config = dict(
    model='class-conditioned image diffusion model',
    dataset='rendered landscapes of hills, water and sky',
    train_examples=145000,
    image_size=32,
    horizontal_flip=True,
    conditioning='class',
    arch='dit',
    objective='v',
    cond_dim=192,
    targets=['light'],
    num_classes=4,
    cond_dropout=0.2,
    norm='layernorm',
    hidden_act='gelu',
    mlp_ratio=4,
    head_dim=64,
    fused_qkv=True,
    qk_norm=False,
    inner_norm=False,
    moe='expert_choice',
    num_experts=8,
    moe_every=2,
    expert_mlp_ratio=2,
    experts_per_token=1,
    shared_expert=False,
    patch_size=[4, 4],
    layers=6,
    width=320,
    positions='conv',
    optimizer='soap',
    beta2=0.999,
    learning_rate=0.0014,
    beta1=0.95,
    shampoo_beta=0.999,
    eps=1e-08,
    precondition_frequency=50,
    max_precond_dim=1024,
    one_sided=False,
    adamw_lr_other_params=0.0022,
    max_grad_norm=5.0,
    max_steps=10200,
    batch_size=512,
    epochs=36.0,
    lr_schedule='linear',
    final_lr_fraction=0,
    warmup_steps=1020,
    weight_decay=0.2,
    adamw_weight_decay_other_params=0.05,
)
Rows from block 2, named by matrix and row number. Each number is 128 + 32 x the weight over its row's rms, rounded and kept within 0 to 255. All counts start at 0. Numbers have three digits each. After the name is the row's rms in percent of the matrix's.
# ada: adaLN modulation (shift, scale and gate of each sublayer stacked) (model.blocks.2.ada.weight, 1920x192), inputs 0-95
ada.192 092:175179130141128146154148169171134157080104125162110136097080074134105122082077164152077063075076118127099138133123139096138067153043121131138125149121156174121021167186086138139120140114115109121153147138147116126074151148134105153153119175129115071143124131118130077069167130165134133118
ada.193 109:137155129133096141138148092155169117072146172139124102096154118174141110141140074136138141140131196152154134103075154059147097144115182093129180145124151116075164113058184091163158084115102120132092127148116176110094189174099162176096129121169143116121115112096114103044166097081117152184
ada.194 098:131147140109120113127095128179129074123123134122156118138189115143123123121196152171142074134141119158112095160139230179142114121121128110124137168131138112061149107107092125108175091123065121132101113173184119130188081114164068112192100110086115115145108157151085090109148145119091156156
ada.195 101:119119086115112176150070162099148137096115158187102148132136123069130125120114125085158125141081111134130121051114134105095092144060132108073104153117176122104154107145164097138124155136119165132151135184155138074156084075120111131188171148123109115224124194161120117082160153150135141156
ada.196 090:115137138134136095109127092088146127175113171053130122146112134135090170145054182148118067139110133124143123124199140130078152125182122112074118093152142100186177154111109051121127175090141117160110093082137106128103155065171125152178160147129145086123126165163130125084108105114124135165
ada.197 108:082129145135145085094172150145091162125121107092068141181095132152103154087116092115138148159154119126104116124154076110156109157144122126105038113143107114152172105132119105066055126070158146068116115139163149147167152088087101058134121142137131139184116179192130067082156151143142155155
ada.198 121:151092131087130129054133220092142110132125107133145141106147121095103128134097178083139097105139100136098152168180158128092134156100123229129112117080132127156102153104149158135159170116141101113124131168120116093093127121169110142139166147093144101172160124150132139144095122156126144194
ada.199 089:114146147125122106166103104132041124069157150123019155158099134123141103152087184107172124120159163086175090130179136151159113113091082055082168106154127123140111104141158162094139105143125132106100086120162155098181092116138168078140152133138095149077156141153075126109164092113110179134
ada.200 094:133139154170115128101069121113157087216123147128080124123145162124123169187089142118156125082133105086172125072135124078127163156177158140125113189153133190086101146057166105159126148141148118185129105122183116141118172115131137067139115105151213163117115131088143113134102168162198146124
ada.201 086:159073159170112150141157042201136096164158117073159114139173130172083119109099115168127155118123084121146161151114171060105110135193090155088151106084104170142094151079125102140100104117124132157160138102153118124122134165116099189090096147132150167093128177122104099118171173107141111086
ada.202 101:109092135124171131145130138167127112105156152173197114101191090085163078166124068176107119109153103119112115149105131131148106139085156049127072189154131167123135154149169152100100172143138078160106192093118115136160086087108147085140141127160113065113142134167168120158171129139069133130
ada.203 088:125142085121094104123134145108235186153114102141118129099088102149087090181089111106123091137131112128085125089150172163116139091115118158122140110100164111104130151116122137095110088068183163128140185158105165132111142173133150107129110150189157122160148162055173161163147117107169121092
ada.204 106:167135161105127163089121150123090170164126147153122120130142176133112134080065173109151123131112077132137118126139071102096084126121119152124152084128170198127178104083137164113172142154122116103166117094113162122136116160143081169184184110116175141148118170093156144092118156165154124151
ada.205 101:104137080093106200188153124112147088156116101045125117124073150143155110161131159103109125118117110125129107125143185101130098070158166156165082184121175110082176176101140157183084155122172190141114155110150131148101114128178166070126143129117180152136160152151079116177090124126145080148
ada.206 093:111112160167163124166158137140146107102139120139129131089142104042106130122124070136154124163148176125082097107111100156143096170086130148122141099139120124121110140123161108064151167099072084127145117113136110131124132135106179113117169153131154084082148130114141146144216117146069126108
ada.207 116:094098113093142137118136123157162130122119137107255148108142089094138109164156155137189104118124086085145134133122063135139145096082125160124106100123149114103226085131127133093108125132138122106127097130129091121133129129126188122155143123109133031128135125142138114094167119126126088126
ada.208 095:111052146070104100112087120105129132105140117130090098136121133150111070169184138144068158052156156145168128092112118135080148145134142070129188077162180135106162194108100083134008095152092122138199137092096131129138100102153139168117145122124144130143099106146172099136086092061110074132
ada.209 087:096214109144184174139127099133142148106143119150183109097132113111106092187146171146172131131108174144104143126091147117135154096114187097155135140139106110091132096112122084070134089117168174150119115077078090136155141123101169104124128127115167118091135124105130141185136098085120094146
ada.210 088:091146161049142094091113074130115116175091112135067147139185073122147143137146131093133182118134138174181172121077120087145133113185142103089151133103122127131105130093184092108113154173081198136133134131092079091156083087121209121142122170136116157157153104187173144089124138129159169146
ada.211 102:190115106084155101083111185147077139116161144160000107114146135152103126126089144115099074112121128214140131130132218135114127094128130147120163077165151181199098156117115133153140150189109121149185125119118129121178114106155102142131097124126138089188097157106139147121116143121102101158
ada.212 110:113149153096168140154129156111235131105098161085158124113113086129164169085153092070157123137108122104089099162140137162165114188093136147109080108160168109151188111156133175097116167126126120144085156105106099152122109127150095051103105133138102107164115114165148122157073142164072136122
ada.213 089:137166164135148147190178102092134143164124139192196127128138176137085146094050089144179182125106119083171161146129131096144134152140091145132096170114113109135124061098140097212114068170119156088126177118113126150131137161125139159136113077137186137125170142079107156137147163155128124126
ada.214 088:135118099109110113103120147106088119100125182169080088118106109124144120118130126117112117141135109153128107065105132129139207120120121163156117121134067105134101099115146169185158126178134148128075112195100190134123171149135255098073109121156110137119118126109117152109154102144131153105
ada.215 096:139187147090130132128072132137109103145130126128163152138143124195100170168159094149147132142117129138161161126197082114134121063200127152173176177127141133051178084128118108115125126121130172103185114070197132098196104145115139111104094115155121173156156109114152142146108173105108138165
ada.216 100:160109136076124117127122099081106118081139127052118077145133133138117136122079126098123072137149094147142107186138225101116138071100137129154085157152163056164150190183082094153093107108094114153153159155105102149106146163147184154128143107095148149189139101150080108090141156098112095151
ada.217 113:133125129075148138190156132112157099117143129075176176085119103094138115146029141116137144125129100096121108137165131107092058138141131202094044111131107111092204126123149100161106095170090098136120068096108120121115099129107170089078185131129135058131132145131119132154176116127042114168
ada.218 090:112144145144128127152173119098170085149052086188126130102167121135142122134146075165079143198195124090105086052101092090127121172167125177097200146122152183151055082055126116047147117119108120156112164130172129174124161120120119129070133126130096154117134162137148084171120083140105166105
ada.219 105:157114130097098090177134127153130067160114154157082130162166155121121174143103113191161176118102116166120148125085202147156134125154098112156176150076161172137139123125103048171124191114140085144140173139150152163165156155105053152120058129127151132120111186113135091154086145136137163102
ada.220 112:073173158099163106147142144133178155122121141114107125121204110151151113116155094092115180071158079127105162109103116109108079213107105153112047164158181120153106143150153151123077142166128149100206118225141167094143094109162128091179124172122140113111145118154147135124149090121060123167
ada.221 087:128042083148198101149106077109103151130116131140084135109123118121098149168091088131134106199151143123184165113158062097133084113107140066119126120138158197126154085108124106090135073150127119086180127093136142155097127108116177144140101090155128142135154107120187135100107127100080158154
ada.222 109:174121133107153092077092171172158142088175138075187124175136116125156108128146134169124154149166132087090099131065157137119114157118124175148145140144082112168067092162114124168162149071123104170156145185099138114099118124123053169083070168092129079188142101144152100171142049111060141135
ada.223 092:162094125107122094098169103086139110124053126118054149112111185116178167147151122102114167142148136121152093117125091164144120186134131160156145138108125118110100148129159136126131085135142176111095158147088136144099096124130128149040094118102082105148117136153096143133101144119133085094
ada.224 097:096145142200160099169072164135084104140119068097094105143103121112106127136082136143169042152153184106119130154054152157170120132103122122172121082133102126150169119067169193128121096151151144093137195124072154193125118124158073097122127147127102078124109144140167126163126177128130144136
ada.225 091:080114115153143112133118132192131129129098132107163124139087133146146112132120095121127156113116109134112088064093129122167164205114103239143132107094080101079083118063148162162161102143210122085150146163087124160161118155139136056099162135114153162131109121125138120162114098132157128112
ada.226 087:144107122123117115106128126099200160102175151127136142093118132181117156090154101144107134114100094125165093110121177146158113099117185178131092071101101158100129096168098144197065114118122078117121169195145114182168098195145135151142206091129143162112098113087190163139171118202186147104
ada.227 106:129178097113103154147082134090137117131111141086126123135118152223124154130134079118173086163138070144188075089129082064133146136141126132098095185141111109106162103070120085163183107156141118165127180097115201129141126184135219131151131101134134141155098087104106182150093116154099146121
ada.228 091:100108149146095205116058147141130120145144152190134136164091133076082111129104079090135134157152146065115132168115150117154120164107175105153169143112099115102118100217134099140081135115099160158142130109164114126061135117107107126054114133068153141146139149087158107163111090132152128128
ada.229 093:157083147134149065108151137184134134147134137146140099152041155111102123114125194129169160116108045116137131121079139169100157129104130136157126058145106086126167098142094125172120162125108105127067138156081051085111151130151145166194098122163115103163112116107179139074152207106169154163
ada.230 082:088144181098132122132157134095194131173101147155108141137133224158113177168104111119131126160143137160107121129141141041133154118152161059092053098150157125144103135107162096146160130132139131088110130087032133092085140147116081081167088079118121126143141161097131142112099170154148156184
ada.231 091:154121121100116094167112170185097154077123173080160166135122143174115125151137161107171132149124171135090103093142132145110109106047146147136111141133195138183113119151129127084032122154096149139144119107108082140142124072135165164098097170158106113167203148120100126087185123116128076180
ada.232 130:157134156105151114094151110129122134189141098141094158125142150155121159163134144118113143131096122112116180139106102087120163103216132137123132140117123164093156162062128111076104122127152151109143146064091106149128138057137137120166138091089126182150154128089152168093079187116141124101
ada.233 093:087113094182169182169143160138156081175123099150091104163130104147088132168166081155130093083141186181161128113123163111126171147143151071121157144131156129121040166142078090137105143106153150157135114085182094118126179131113144152144165115087126182150133143142139108103141110116148063152
ada.234 107:094161144182156151123155122091144145182152096106244140135185131135124115167183143155103130156155144105190090066096096163084122131160126091144120100126161124132105165069112119193116180120130161136171147131139118146166133094171097058200165099111148231116118159100143143087117189118157094131
ada.235 098:135082127184123112095113150168160179121109113098116145119098099167119134095164139095142132123132157139158088123095092132161129127018120108090056088122140146119127123173156198115149140115159092117146100065094117142104149117124155116131188147116102112139126128155088157085167127145171152122
ada.236 118:102097130153113130075143127145081210155112073173175161123158097167154159093218126130172102160127223089142125172109111122164138125183159138146151108126099095126143150175128147092179109153126151107079108187140109137154131122158154085177151147103145200136139119103141138128124125148178123125
ada.237 108:113143108151113195157134120105102109149139117159184144103121127105163125106107097075154059133115108109137105160086070080080156140103123143125083122123139116086113119156142138138081134161131134119101065125152147078127121115089196103183139111117125152120114159130102126088122121175130062128
ada.238 099:126152125080144138061112155159058144138125176102087162144171117097187142121103104140137133087129100128148124120089115070095094106179113104099095155137126154114093090103163128124121118111080112118180130131115104163148161137166157147114184173144154113111123111163183177109090113131094181148
ada.239 104:147167108082119085088166091114145118162096160120000144111117160105109143134111169142082074057082083148130166102117112154073132108096152086155107138092158154113168133095093102155161146141094118112174116072085095117061151125087167175141126089154120040133130173143103080109092154185151182118
ada.240 102:121101074138093103095110152153143105106145149185156130144072132105095119136168142120140101127144107158109094163182149107131149131115178115096130205081112138080178097167154085162163150136098100243129075128168165123112179123064125141172150100171127072130111142114120104106100116166122147125
ada.241 077:157105147144138115223154105066101144064144146111176084124134105108149117111049122118118065182080147103134145173175118150126096089115152133117123139188134113152150129117111134084118123105071132131116199073106145095123123152119103104190103102148083117104158109110122134150115096186131162144
ada.242 093:106127150139075161144071088074144132199155161093198074158188164165092127055123171133094129129139122088076118189185081141108145148150111110163153174153070089119150145145117187155133117101122114191090134107134101118106114130094110164136116068096146139086118119094112127158121113124102174139
ada.243 088:111099138151088172137139136106118184143097136174106070117129111112141123133137088100128099115081112115174161166130139155101168125111105128147145072129105179148175080103068165154202191081136139134098139087162095145140130146139062099103088130066121107179178160133134100147087132120116139119
ada.244 092:132151137186190153040151140135161150159098086145188105095076148143142145139152161091100154153146121115100140110152131178123190105162122150141112156165162140182101093142128160142152085116144170138140103118131110096116120120157061070161113106128147168160117166104087103155125103079147101118
ada.245 114:109130130204093171112086135180137093139104094090115117138043126121078144112134156150165130134153129095115120125103183122161169144190097128159168134096077080096136053214096143164139130077197089116091122149102104092128127190130136126095142151169107207127167127129120119150115075140143103131
ada.246 078:142159144103133136085141096105118155113171133187051160142182107115116104115115112147126141190072113147100175057153156099161069121081159109114149082123122121158077111169071127112128134141119118091176098099132114147117111141084092146094060163118110148189143155138163066131090084146135082192
ada.247 099:144153145093125155197138148086130150083110126100144183167143086169145138088143147159143093115198134142120129129161099148118101093086090153149121141138159078077152164156164108047156169155078122099142081120072111120150066107157108081145166187154113141148112103175096134146121156119187118132
ada.248 126:137135144133137134081171092155106157179138147190103165114193102167146113129157127143106099110117133160166168170133147115104079099143173086121112135103144183094119171145150144099137156144105140125139166104094124127144122114150173096127141106163126099033157125151120135103155099150169129168
ada.249 086:115137132089131135060104145150100112159117148169133124120150104107099136127077122154180197134141149112174106127120163125117150129126102084148125122097109099130114181131149156157115143157165146096161135092116145097164054110091156168161062095188105084134160124171143168106117135133101111094
ada.250 102:140133087066126079131086195135097179124129111152107127113189116086115128153092116144126122077083151153157146150191152149119107114103139139131152147115089189114165115185122073101136149104072148131150169083121195057154142125150115255118119174109114088140179140113142130157138115154106081178
ada.251 089:092105160133143143043120114149144099141165083127149115143092161130121098142127151145124059151176155123099097137104126090161149107097138105102181149110111085124177056156100189091184126138156076150074104074130145189130133098154132074205090140144118208153176144141118110092169163137094076089
ada.252 102:093145094156139132155150131108113145164118147138087096089107091100134080109172088129090126137155162159150124118097122210087137131156122103092118093099097171115000138212105078100119108108157147160127129118160161155149142177116148202079181070156133185108103139122081085123067126129152098103